From a checkpoint of a small spectrogram VAE.
Model: log mel input, encoder arch vit, encoder norm layernorm, encoder moe soft, encoder num experts 8, encoder layers 14, encoder width 160, decoder norm groupnorm, decoder activation mish, decoder widths [48, 96, 144, 192].
Training: adamw at rate 0.0018, batches of 64.
Rows from block 1 of the decoder of a small spectrogram VAE, named by matrix and row number. Rows with one number belong to one channel. Each number is 200 + 20 x the weight over its row's rms, rounded and kept within 0 to 999. All counts start at 0.
After each channel's rows are labels from the 100 clips, of 14976, where the channel reaches its highest value: "responds to" is what is common among them; "peak on" is the class under the peak. Only what is clearly more common there than usual is listed. The data: tunes sung on syllables by a formant synthesiser.
# convs0: first 3x3 conv (decoder.mid.1.convs.0.weight, 192x192x3x3, standardized in use, each kernel summed), inputs 0-95
# convs1: second 3x3 conv (decoder.mid.1.convs.1.weight, 192x192x3x3, standardized in use, transposed, each kernel summed), outputs 0-95

convs0.73,246,217,191,198,237,237,219,176,223,185,176,219,224,185,224,162,187,189,180,209,168,183,215,195,216,206,182,223,197,209,203,191,229,207,175,185,195,181,192,185,231,198,236,202,210,173,183,190,153,168,209,191,214,196,208,167,183,182,192,215,191,195,184,179,175,193,182,188,200,154,219,209,189,224,197,188,182,194,167,197,215,175,202,173,166,220,191,228,204,195,215,190,186,176,193,195
convs1.73,172,206,186,159,197,194,193,223,209,219,177,197,194,198,203,174,199,207,202,194,199,182,177,232,194,188,196,217,198,177,206,193,202,192,166,191,167,215,227,188,230,223,178,189,203,197,200,208,190,200,222,195,224,173,195,214,194,150,204,217,179,212,199,210,193,196,205,210,220,186,219,235,195,241,191,204,209,204,194,220,165,198,194,196,168,206,191,186,233,201,162,229,226,225,222,191
responds to: vowel: /e/
peak on: /e/

convs0.59,222,231,213,186,203,204,185,193,183,218,197,175,229,226,197,213,181,217,208,193,205,188,180,178,199,223,213,191,201,208,150,188,184,193,230,198,215,150,203,222,199,181,221,197,170,207,204,231,210,202,210,162,177,176,182,207,237,203,203,193,242,193,227,193,199,211,204,198,179,187,199,203,195,199,219,202,201,218,153,204,218,166,198,224,239,212,228,177,211,194,197,184,209,200,201,209
convs1.59,205,208,199,192,207,203,203,214,213,207,189,215,197,197,220,203,217,211,225,192,181,169,215,207,206,190,194,224,189,200,167,190,159,174,182,207,223,193,203,229,168,250,155,214,175,216,147,217,200,205,223,204,176,195,191,192,198,196,201,193,233,154,202,212,221,193,207,208,194,204,199,209,168,233,213,175,207,198,229,264,195,213,186,201,201,204,196,196,210,187,197,175,182,195,212,180
responds to: deep voice; vowel: /i/; thin (high-pass)
peak on: silence

convs0.50,253,220,196,207,233,218,203,176,229,187,164,199,228,181,215,187,195,165,192,186,177,171,219,215,218,210,173,220,185,201,197,192,215,198,157,176,222,202,187,171,206,196,229,212,225,170,224,188,183,161,197,201,220,192,213,163,177,184,202,196,171,194,189,179,169,171,195,195,195,154,208,219,218,203,185,165,177,183,177,199,215,179,214,159,163,204,195,224,204,221,226,191,190,202,180,203
convs1.50,158,196,190,199,174,201,189,220,212,216,202,199,194,202,201,154,200,218,198,209,193,195,184,219,201,208,190,201,209,180,206,186,209,192,175,204,193,208,235,202,212,194,175,199,197,205,227,203,191,197,224,219,181,185,218,211,210,162,196,212,211,220,186,220,195,207,203,204,206,190,221,255,218,234,200,189,201,201,203,194,168,199,194,210,163,204,175,179,216,187,160,227,224,232,211,200
responds to: vowel: /e/
peak on: /e/

convs0.71,213,204,198,210,171,190,194,177,217,205,221,157,250,217,188,191,177,219,184,182,218,197,165,188,192,232,215,201,205,190,168,172,228,204,188,217,208,191,190,211,181,178,231,195,194,196,232,182,191,207,218,190,197,169,167,216,245,201,195,202,184,216,230,201,171,223,218,205,202,193,199,219,210,210,221,207,239,160,181,207,191,170,192,233,243,182,209,210,211,181,214,173,213,222,189,187
convs1.71,205,214,215,204,222,190,202,195,190,224,196,208,215,206,216,186,238,236,215,200,172,191,247,191,165,175,211,193,177,258,156,187,180,213,191,211,224,180,207,214,156,175,212,169,215,206,222,178,237,197,212,212,213,172,194,183,228,200,206,204,222,179,206,240,227,188,191,210,188,185,213,201,180,193,195,186,193,235,213,196,199,220,190,213,222,198,187,207,222,198,214,126,173,209,218,186
responds to: child-like voice
peak on: /o/

convs0.103,204,197,204,188,198,216,187,194,174,203,213,211,260,209,219,196,172,136,186,208,220,199,164,188,210,200,185,172,227,221,193,161,181,181,120,186,175,204,189,202,221,216,225,191,200,213,182,238,221,181,208,210,193,184,156,199,205,209,192,239,191,213,186,188,195,176,229,183,209,233,223,215,197,199,216,207,202,177,170,186,198,182,210,241,217,208,212,192,225,192,197,173,203,218,199,206
convs1.103,189,261,203,199,198,207,247,224,182,244,210,199,156,199,215,213,191,219,180,162,205,183,195,198,176,193,200,194,191,190,192,210,198,199,190,191,167,210,165,191,224,205,203,183,218,185,235,214,185,202,209,184,207,198,180,185,187,226,248,199,172,213,139,232,176,187,191,202,199,197,173,214,192,181,209,216,200,218,189,247,169,198,149,190,200,202,231,182,224,217,218,169,177,196,195,181
responds to: child-like voice; vowel: /ɑ/; thin (high-pass)
peak on: /ɑ/

convs0.184,192,196,216,183,198,189,200,240,203,227,200,182,252,205,186,228,228,240,185,183,217,237,172,205,199,216,187,196,230,229,152,190,213,186,231,220,222,198,200,209,209,182,231,225,207,218,221,195,166,220,198,152,181,189,165,214,231,190,180,193,186,215,203,202,189,163,208,185,188,210,186,184,194,196,225,205,196,219,200,188,213,177,205,205,246,182,201,178,213,203,202,171,235,226,205,220
convs1.184,194,237,202,210,213,211,248,222,202,188,187,194,190,182,173,220,251,236,189,186,212,190,224,231,166,204,196,212,211,240,171,196,181,199,194,203,217,186,165,222,135,195,207,207,211,196,197,193,202,186,233,226,213,184,229,203,213,241,179,171,211,181,209,185,184,196,209,196,200,192,199,213,194,184,204,215,204,207,226,227,177,188,213,204,185,185,192,241,188,207,224,179,150,230,189,233
responds to: the note B; child-like voice; first note: B
peak on: /o/

convs0.153,195,207,191,205,197,198,186,201,225,200,184,205,192,203,142,209,233,178,171,210,191,180,218,230,186,184,161,183,214,208,180,208,199,174,178,202,202,226,194,187,189,204,209,231,232,190,253,211,219,169,182,182,207,193,207,190,167,184,208,228,184,217,181,212,196,171,198,192,194,215,209,215,234,190,195,198,206,152,241,199,242,223,235,208,180,190,188,201,198,218,201,225,219,193,229,227
convs1.153,177,215,187,200,211,209,211,220,182,204,173,188,200,185,201,208,227,203,195,202,220,198,205,230,184,222,202,195,217,174,177,185,230,235,189,192,244,204,187,191,179,175,173,223,235,203,258,160,194,185,216,213,199,200,217,220,206,225,168,191,226,193,207,183,211,226,207,206,208,214,205,231,225,190,210,216,207,220,193,199,194,184,216,186,114,173,214,186,151,179,202,213,202,211,181,242
responds to: deep voice
peak on: silence

convs0.177,225,194,214,209,201,210,190,204,211,194,195,208,137,168,179,212,178,149,206,178,165,207,200,195,240,177,205,204,202,173,228,240,195,196,208,190,189,218,178,183,225,218,216,187,209,219,214,215,177,170,204,175,208,199,237,186,196,184,209,205,166,240,173,156,180,210,188,200,231,188,190,196,202,201,190,173,194,237,196,213,208,208,216,185,186,212,187,193,189,197,216,252,181,176,205,190
convs1.177,183,207,209,199,228,225,185,199,179,174,156,185,232,205,195,213,202,198,186,219,219,217,200,199,200,178,221,206,216,208,219,242,233,166,252,192,193,175,206,184,195,205,195,204,203,203,201,193,198,180,211,195,230,190,225,210,209,215,226,218,203,200,221,178,222,187,202,254,191,193,212,223,192,205,196,232,201,173,209,219,227,186,200,161,177,197,191,217,211,197,176,238,194,217,201,186
responds to: consonant: /ʃ/; vowel: /ɑ/
peak on: /ɑ/

convs0.107,214,153,211,207,206,219,184,208,191,179,201,188,187,198,214,188,215,173,210,212,220,181,183,187,232,197,189,183,204,202,192,170,170,201,146,175,192,242,169,199,232,215,195,207,218,182,202,200,186,184,204,189,208,203,218,182,167,186,204,234,195,192,199,158,192,151,210,193,189,182,226,206,213,179,186,152,220,183,180,200,202,191,200,201,202,211,196,202,187,195,196,199,222,201,218,215
convs1.107,173,218,210,187,212,185,233,152,190,184,201,195,204,182,211,203,204,230,192,206,214,198,177,196,203,211,215,187,205,186,248,218,210,189,175,207,196,183,186,179,229,188,209,180,176,181,220,202,183,208,204,176,235,190,213,217,217,195,194,188,227,201,184,198,249,209,197,199,171,203,190,204,171,187,198,213,190,167,172,235,222,162,207,176,163,213,218,229,216,198,202,193,220,201,182,163
responds to: deep voice
peak on: silence

convs0.163,210,230,196,180,169,170,202,205,203,221,235,192,195,240,223,186,202,236,188,189,192,204,181,180,187,215,208,205,201,211,186,218,209,180,217,219,218,208,205,241,231,172,219,211,221,218,222,199,216,197,192,196,157,182,169,228,209,224,196,192,193,204,196,232,193,219,212,195,187,227,181,177,198,197,231,182,225,227,203,177,221,179,198,194,220,173,202,176,222,192,195,186,214,192,184,186
convs1.163,183,224,196,203,229,213,229,223,192,202,204,197,186,195,160,204,245,233,198,176,180,222,206,189,165,180,195,202,204,239,177,204,216,195,200,207,201,167,188,245,140,216,207,180,206,214,201,195,214,205,209,216,187,193,237,203,208,233,183,189,266,179,219,208,201,197,225,217,195,205,184,217,191,202,218,192,196,220,206,214,206,211,190,211,204,212,181,196,221,200,226,178,161,197,191,200
responds to: child-like voice; the note A#; vowel: /o/; vowel: /ɑ/
peak on: /o/; /ɑ/

convs0.5,203,179,201,226,242,225,196,205,191,185,201,198,195,181,155,216,205,198,194,219,200,205,193,180,225,197,173,193,176,182,216,189,178,209,150,189,189,205,212,189,232,231,178,199,160,189,213,187,198,209,197,189,205,190,219,196,155,208,170,202,183,184,198,182,226,169,197,168,215,175,199,207,182,214,199,197,138,221,197,207,198,219,202,226,157,222,188,235,181,202,211,211,198,194,205,206
convs1.5,198,203,211,182,180,188,203,184,190,221,246,225,161,205,203,215,183,168,190,200,219,189,197,173,217,152,193,218,171,195,225,192,198,186,177,208,191,191,197,221,218,231,196,238,183,205,162,211,220,226,193,181,214,163,207,185,181,175,185,194,175,208,192,212,227,185,219,214,174,212,194,202,171,210,230,196,210,191,212,168,200,214,215,231,200,204,215,197,195,206,182,215,241,137,208,184
responds to: vowel: /o/
peak on: /o/

convs0.133,182,220,183,183,194,185,229,178,187,209,181,158,235,193,193,225,180,190,183,187,208,241,187,189,223,237,186,199,207,226,189,181,222,200,210,172,222,214,205,187,209,182,194,198,219,176,155,212,223,245,211,167,205,232,198,174,218,200,222,229,203,201,230,177,226,197,185,217,200,210,220,214,219,178,195,210,223,236,173,182,188,203,181,182,255,201,211,186,206,211,224,208,202,218,218,207
convs1.133,194,172,214,176,167,199,181,170,210,199,213,198,179,187,215,201,193,210,209,204,229,199,152,237,187,248,220,190,203,213,202,213,197,206,222,215,187,204,256,234,216,215,194,214,207,209,178,197,178,196,164,212,199,174,226,217,167,199,213,224,216,189,188,212,198,200,210,197,217,218,211,170,177,185,158,194,196,197,186,208,234,216,182,189,203,212,228,185,215,168,195,159,193,197,186,181
responds to: consonant: none
peak on: silence

convs0.100,175,212,203,192,203,215,182,221,229,211,187,210,235,241,229,188,186,194,183,220,199,252,220,199,206,203,236,182,209,177,213,226,210,200,197,198,189,213,223,205,194,191,185,186,186,206,193,237,228,249,141,200,191,195,208,201,238,196,213,208,254,209,172,202,208,248,191,220,231,211,217,218,175,202,170,163,198,170,169,220,203,211,196,230,229,203,185,185,201,184,223,165,223,202,179,181
convs1.100,217,182,196,180,185,179,194,172,215,212,198,188,211,213,206,203,199,185,169,200,177,195,141,232,241,239,206,176,190,190,225,228,184,198,224,195,173,183,219,210,228,206,207,179,160,218,172,208,189,205,157,233,227,192,212,210,204,228,195,204,210,210,195,179,210,168,159,173,214,218,188,211,161,191,171,215,202,183,216,240,235,210,181,215,238,214,187,186,173,181,212,185,214,216,187,174
responds to: vowel: /æ/
peak on: /æ/

convs0.170,173,198,202,196,202,208,185,167,208,182,190,228,186,180,177,231,222,211,166,202,215,230,205,219,204,235,169,198,224,203,204,171,201,173,161,196,240,228,199,200,202,213,194,231,219,197,176,219,226,206,187,196,225,204,228,185,202,203,196,239,213,193,169,207,216,184,198,214,182,196,207,186,250,199,189,159,226,158,186,201,190,202,238,199,212,166,231,205,213,195,202,221,160,211,210,208
convs1.170,181,197,203,159,212,216,185,195,205,206,217,178,184,201,191,212,205,229,201,193,201,173,188,224,199,240,239,179,228,181,218,195,241,189,194,202,234,224,206,181,210,231,204,211,171,183,233,202,201,235,199,210,214,184,228,211,182,206,203,212,221,191,191,186,200,218,179,215,203,229,194,225,209,211,190,214,214,181,175,237,190,193,166,230,176,228,215,187,191,169,197,176,202,229,182,213
responds to: deep voice; consonant: /t/
peak on: /t/

convs0.15,231,234,189,207,177,165,183,186,200,195,214,162,169,197,181,183,223,202,201,199,186,197,192,184,181,201,239,191,168,183,211,219,195,196,250,220,207,219,206,203,203,160,201,221,167,210,220,187,187,227,274,222,192,184,211,238,251,240,207,198,193,186,195,197,205,164,205,204,190,205,192,189,204,210,207,200,226,243,214,184,232,217,202,172,194,192,228,218,198,202,189,256,224,213,181,190
convs1.15,194,177,167,195,205,200,189,222,202,181,218,200,225,207,176,222,213,220,194,188,185,219,220,205,191,198,179,195,173,193,192,198,237,185,162,198,168,132,192,223,158,209,202,201,192,205,225,215,234,206,222,214,201,209,217,202,195,168,209,206,220,167,264,207,146,235,194,189,213,178,210,206,238,205,214,169,202,229,221,192,180,200,199,263,173,206,189,215,230,189,205,200,173,196,222,246
responds to: vowel: /æ/
peak on: /æ/

convs0.4,209,188,196,201,195,174,184,206,229,165,216,192,197,223,146,181,204,215,215,199,227,205,204,184,179,176,198,191,166,197,223,160,210,188,183,229,220,191,193,158,203,215,176,196,185,207,217,158,222,204,226,223,221,193,181,199,175,162,218,203,168,217,221,219,189,215,214,171,204,213,196,202,220,198,179,217,208,208,229,193,232,178,187,203,225,184,200,193,204,196,207,192,241,246,175,198
convs1.4,183,163,196,197,202,179,208,185,177,232,188,215,197,178,179,219,219,184,187,201,207,190,245,188,184,153,190,194,157,198,147,166,191,190,176,196,191,169,179,189,216,203,194,203,190,227,207,230,244,212,211,212,175,184,191,192,229,177,210,193,130,210,209,216,191,197,182,194,179,157,188,202,158,207,215,175,199,219,224,181,240,219,203,227,223,188,194,205,187,213,191,250,203,202,186,193
responds to: vowel: /æ/
peak on: /æ/

convs0.1,208,228,197,209,208,203,191,222,184,190,193,187,240,187,146,170,222,176,176,208,192,215,204,178,187,199,193,214,206,212,199,232,175,210,222,235,202,204,210,199,211,210,208,222,176,204,248,188,211,211,206,163,203,211,216,219,196,205,189,218,183,173,208,188,219,186,196,178,205,193,209,203,172,205,180,174,217,216,207,219,248,193,205,216,212,207,201,202,205,202,218,200,224,196,195,202
convs1.1,153,189,207,180,206,197,199,245,202,255,221,212,248,192,183,222,181,193,205,182,201,200,199,193,203,203,204,211,168,224,183,196,212,196,164,211,208,153,185,219,193,205,203,205,200,200,156,203,205,192,231,208,204,213,228,219,189,226,172,188,212,216,207,186,189,251,211,198,199,217,206,251,184,178,263,212,211,206,239,202,188,198,181,225,193,184,187,198,173,203,193,240,196,216,207,179
responds to: consonant: /ʃ/
peak on: /ʃ/

convs0.96,237,201,200,214,170,209,208,201,192,199,211,209,188,196,225,227,177,172,197,196,205,207,179,185,218,208,167,221,234,182,201,230,206,202,166,228,171,227,182,199,235,214,196,209,240,230,186,198,193,177,203,208,194,197,212,198,137,181,199,204,155,206,209,184,184,191,190,204,208,190,206,214,139,203,214,217,208,216,207,206,192,195,176,191,184,196,197,199,214,199,204,204,179,221,228,193
convs1.96,195,237,191,194,209,206,244,205,197,200,196,194,246,211,209,210,194,164,214,207,225,211,225,176,181,190,201,186,214,215,224,218,227,200,204,208,194,191,153,196,189,161,231,198,224,199,211,209,200,174,191,210,213,210,215,175,188,209,190,213,215,196,206,217,191,149,209,208,200,205,190,198,193,206,196,223,182,207,170,194,185,209,196,182,190,200,200,233,232,177,218,215,192,177,199,238
responds to: vowel: /æ/
peak on: /æ/

convs0.101,233,192,214,188,216,215,207,207,210,209,214,179,220,201,165,222,183,169,182,213,216,203,216,187,192,180,157,174,199,214,192,172,187,194,167,201,198,197,184,183,211,214,204,223,202,193,206,189,212,205,229,202,188,179,205,201,192,199,182,228,193,205,190,189,198,141,199,147,175,201,218,231,201,194,217,227,193,202,152,177,195,204,207,208,182,198,203,227,209,213,189,190,246,213,214,205
convs1.101,159,230,207,197,197,199,249,229,213,244,204,196,185,191,196,224,215,215,192,186,207,196,210,206,150,156,221,199,188,178,184,155,201,208,141,215,205,212,140,212,187,213,226,200,220,188,210,197,191,191,218,187,216,176,202,197,188,232,226,175,195,167,195,213,174,219,210,212,197,186,190,221,198,196,191,199,194,207,195,203,169,206,191,213,156,189,238,216,190,222,209,210,151,174,194,242
responds to: child-like voice; vowel: /ɑ/
peak on: /ɑ/

convs0.13,224,198,215,214,213,221,213,196,189,203,195,227,262,205,215,180,192,204,195,219,175,175,202,198,190,207,204,215,210,201,196,221,208,200,185,190,178,189,209,216,229,207,237,205,171,200,220,205,218,219,159,166,232,191,219,218,221,209,187,178,197,201,240,175,222,227,179,203,208,203,186,183,154,217,216,215,202,183,207,211,202,192,184,212,221,212,195,202,219,195,185,134,245,181,177,205
convs1.13,214,208,214,204,174,178,186,219,202,206,205,222,235,179,215,204,176,159,207,190,203,217,207,163,196,220,202,176,186,205,211,203,120,184,179,188,217,170,213,241,165,208,203,246,213,200,177,201,181,237,177,204,207,211,168,190,178,232,216,202,207,197,189,155,180,199,205,202,196,200,191,192,180,211,205,196,208,223,198,195,163,198,193,217,222,187,222,160,181,212,209,185,209,179,222,164
responds to: consonant: /ʃ/
peak on: /ʃ/

convs0.21,224,204,194,179,197,179,192,181,206,211,187,200,222,211,250,182,220,236,211,186,220,190,222,207,213,224,191,195,180,186,188,170,202,185,213,227,230,181,206,198,210,199,175,208,241,205,229,196,227,198,217,238,168,218,197,210,189,170,221,231,200,219,151,198,180,178,177,206,177,174,212,234,214,208,185,218,206,172,208,182,194,206,203,185,213,157,198,202,183,187,210,210,226,254,212,190
convs1.21,196,176,194,165,215,190,194,212,221,208,200,205,187,200,221,212,216,217,194,219,219,175,203,214,161,188,217,216,205,197,164,206,202,187,204,202,162,198,178,208,207,164,237,198,200,207,208,168,192,216,194,190,220,214,207,203,213,178,222,218,187,174,248,200,197,202,169,186,195,165,196,196,227,184,191,200,205,165,217,166,222,200,213,211,182,178,164,217,204,187,216,226,197,202,176,228
responds to: consonant: /t/; consonant: /d/
peak on: /t/

convs0.72,154,215,187,228,209,210,191,208,204,183,232,207,143,202,194,188,177,183,203,192,202,158,179,198,194,185,222,206,215,182,180,210,177,196,192,208,209,233,184,234,182,229,199,201,176,213,231,176,213,154,189,208,228,210,163,197,178,178,197,183,154,225,174,185,174,236,199,191,197,202,201,184,210,213,208,152,181,180,233,234,220,195,190,198,197,208,194,187,250,179,209,210,205,213,182,186
convs1.72,208,183,227,169,196,221,174,197,226,185,146,191,205,211,214,183,170,182,196,205,172,193,202,201,225,194,191,204,202,193,180,211,231,221,262,201,168,182,222,179,187,185,182,199,199,205,291,232,225,209,221,203,216,182,190,207,218,198,213,211,189,229,211,186,200,194,192,202,186,202,205,231,189,211,200,212,193,177,217,200,225,189,200,181,185,195,197,223,159,208,166,215,213,202,211,162
responds to: consonant: none
peak on: silence

convs0.97,233,203,197,212,200,188,222,164,190,209,201,203,240,192,197,178,150,191,228,200,201,217,194,204,194,224,180,212,195,171,194,158,211,208,181,176,209,170,192,196,199,215,193,178,195,180,152,207,211,231,223,206,216,193,178,195,240,223,184,214,209,198,192,202,206,140,217,202,200,173,205,206,225,208,200,191,186,149,160,222,167,175,224,226,214,187,213,213,210,190,190,185,182,203,188,205
convs1.97,218,218,196,228,167,183,211,210,202,226,246,224,184,214,198,221,188,187,184,182,223,211,199,156,184,182,193,195,223,170,213,198,200,208,172,225,199,209,145,197,185,192,239,175,195,178,183,197,194,204,151,222,203,188,188,195,217,205,184,198,191,182,191,214,201,154,171,186,206,209,182,173,236,197,183,188,182,178,183,201,198,225,190,231,234,203,191,204,213,195,219,175,189,205,196,215
responds to: deep voice; clipping
peak on: silence

convs0.171,194,221,236,205,174,177,195,201,196,215,185,190,243,227,224,222,188,174,193,181,200,183,197,195,229,218,223,209,194,201,177,241,197,197,212,178,198,163,203,226,183,175,204,228,192,179,186,216,193,205,199,191,191,183,223,198,214,187,225,190,212,152,201,170,201,173,205,191,184,200,187,236,202,187,209,187,192,232,167,202,185,204,207,225,227,201,231,208,181,219,200,178,200,178,177,206
convs1.171,196,182,202,211,228,225,179,219,201,209,240,198,187,206,230,178,227,204,203,164,185,217,223,188,182,187,210,204,164,183,215,184,213,215,179,199,189,181,167,212,183,167,216,184,205,207,164,182,171,207,181,206,205,199,218,186,193,198,223,184,243,184,196,157,177,213,162,203,202,201,196,197,238,187,200,220,193,186,230,238,217,195,196,221,192,211,207,244,230,212,200,199,168,189,196,210
responds to: consonant: /ʃ/
peak on: /ɑ/

convs0.187,210,182,185,185,245,196,206,194,217,208,181,205,168,201,204,200,219,197,181,211,199,166,225,223,191,186,163,183,191,206,220,171,195,210,191,204,209,207,172,143,227,223,215,207,221,178,204,203,198,189,208,186,205,198,221,203,167,176,206,212,152,167,180,192,196,166,192,183,187,183,227,211,234,206,184,239,202,151,218,188,210,214,208,196,170,197,216,236,213,209,194,235,196,222,223,230
convs1.187,194,183,219,180,193,198,195,202,182,206,208,211,230,210,193,209,194,213,207,201,201,188,170,242,142,176,220,200,196,168,197,221,228,207,197,198,240,247,151,208,209,173,222,208,214,203,167,197,194,170,191,191,197,198,209,218,185,174,187,209,199,205,213,212,179,202,214,202,202,187,196,209,234,186,180,209,184,175,180,187,201,194,202,153,160,188,202,195,177,177,202,205,224,202,193,254
responds to: vowel: /o/; consonant: /t/
peak on: silence

convs0.43,220,206,159,200,217,177,200,193,197,175,201,172,158,186,184,175,237,227,213,209,219,148,228,177,186,205,195,197,173,235,219,146,204,208,196,212,235,215,194,173,227,201,189,197,206,176,214,184,192,184,197,228,212,222,177,196,182,223,202,216,177,211,202,208,207,203,211,196,178,192,222,198,199,198,177,215,205,177,232,190,222,190,194,192,196,178,200,217,214,205,208,220,241,205,221,198
convs1.43,175,168,201,183,169,204,211,191,182,245,192,198,201,205,206,197,185,239,194,207,185,170,187,206,175,176,207,201,189,214,152,198,215,203,162,215,173,184,175,221,187,212,203,237,190,191,196,218,190,188,211,186,194,173,207,211,232,190,197,189,197,191,197,206,224,227,203,212,220,157,192,200,154,220,212,158,186,189,220,171,157,194,216,203,215,181,202,194,187,181,189,245,162,212,202,199
responds to: child-like voice
peak on: /ɑ/

convs0.120,215,212,196,215,190,172,183,181,196,182,192,193,260,209,225,179,184,187,231,193,205,204,187,201,203,203,212,213,195,179,194,224,182,202,206,200,205,162,199,188,183,190,200,170,221,187,149,215,203,212,178,180,205,189,216,199,238,188,244,198,245,199,191,186,194,224,178,193,196,188,236,239,198,194,193,181,199,200,204,211,182,205,220,222,245,197,187,205,187,198,209,167,198,198,188,204
convs1.120,224,203,183,195,213,210,215,214,198,228,211,195,146,194,211,233,173,210,203,187,206,182,187,169,211,182,190,201,191,154,174,240,237,194,189,199,176,192,148,217,205,198,184,191,207,202,166,223,195,172,178,225,193,184,195,177,195,204,196,226,232,154,201,218,258,189,198,188,195,206,176,259,162,187,216,179,201,198,243,196,218,211,178,198,195,214,212,196,189,195,217,193,180,204,175,220
responds to: deep voice
peak on: silence

convs0.76,182,199,200,204,222,204,176,206,218,209,207,231,178,195,224,174,210,215,214,217,217,194,157,182,210,184,183,197,192,189,226,184,177,189,156,195,195,237,205,194,213,209,186,205,185,230,193,206,237,204,179,224,224,197,173,193,194,215,190,202,173,180,202,183,192,208,208,204,220,191,194,171,184,203,203,167,209,173,203,210,211,177,203,185,216,197,212,202,229,190,169,225,170,219,190,176
convs1.76,184,231,212,217,200,199,216,195,199,221,197,205,142,184,200,220,200,227,202,202,178,180,198,199,211,170,196,207,194,192,231,188,212,195,192,209,193,217,194,178,231,219,167,200,158,210,227,201,197,227,195,158,205,165,182,210,192,206,195,221,219,209,182,211,224,180,225,197,201,201,205,198,197,219,218,240,205,229,203,203,185,204,194,226,204,208,207,213,228,179,196,182,201,196,233,162
responds to: consonant: /ʃ/
peak on: /æ/

convs0.178,183,218,196,202,211,195,201,221,202,176,195,195,134,183,146,230,178,168,196,191,204,195,212,200,219,203,181,233,203,190,238,197,175,212,208,193,209,208,178,184,187,214,190,220,226,198,199,205,170,140,201,162,221,201,230,172,206,182,194,200,175,199,155,210,178,191,186,168,221,192,202,179,218,191,172,140,210,234,190,227,200,201,224,223,193,220,193,205,193,221,197,229,178,213,201,201
convs1.178,177,192,204,213,192,197,218,178,189,187,221,201,169,202,184,189,218,205,205,216,218,221,201,204,198,150,207,211,207,191,223,202,194,194,217,208,251,182,173,192,203,221,179,181,225,178,198,186,215,198,214,235,238,157,225,224,242,192,177,190,209,188,234,201,206,203,232,220,190,223,200,217,206,196,185,221,172,165,194,231,194,198,239,209,127,200,220,203,151,199,183,201,214,231,204,198
responds to: reverberation; deep voice; consonant: /ʃ/
peak on: silence

convs0.12,216,201,229,193,201,204,212,207,173,217,210,182,215,207,212,198,247,176,201,210,187,196,195,199,212,220,202,216,204,192,205,208,210,199,246,179,201,192,213,188,218,178,198,213,165,208,194,227,177,216,212,207,152,225,226,198,214,209,209,209,238,186,183,174,202,178,216,184,193,211,210,241,182,208,209,230,194,238,202,163,198,219,185,201,195,219,222,200,158,244,183,208,228,154,209,216
convs1.12,200,208,197,232,199,213,196,231,201,196,230,195,209,197,209,171,189,207,203,188,195,208,231,161,218,216,188,196,199,187,186,203,208,189,184,191,185,197,179,173,195,208,229,192,162,195,158,211,208,228,204,232,181,213,187,198,205,167,229,199,207,186,216,204,183,233,172,182,198,205,174,217,201,211,229,194,203,180,234,190,220,204,186,221,205,220,190,202,231,206,235,203,208,147,210,212
responds to: consonant: /t/; deep voice; vowel: /o/; consonant: /d/
peak on: /t/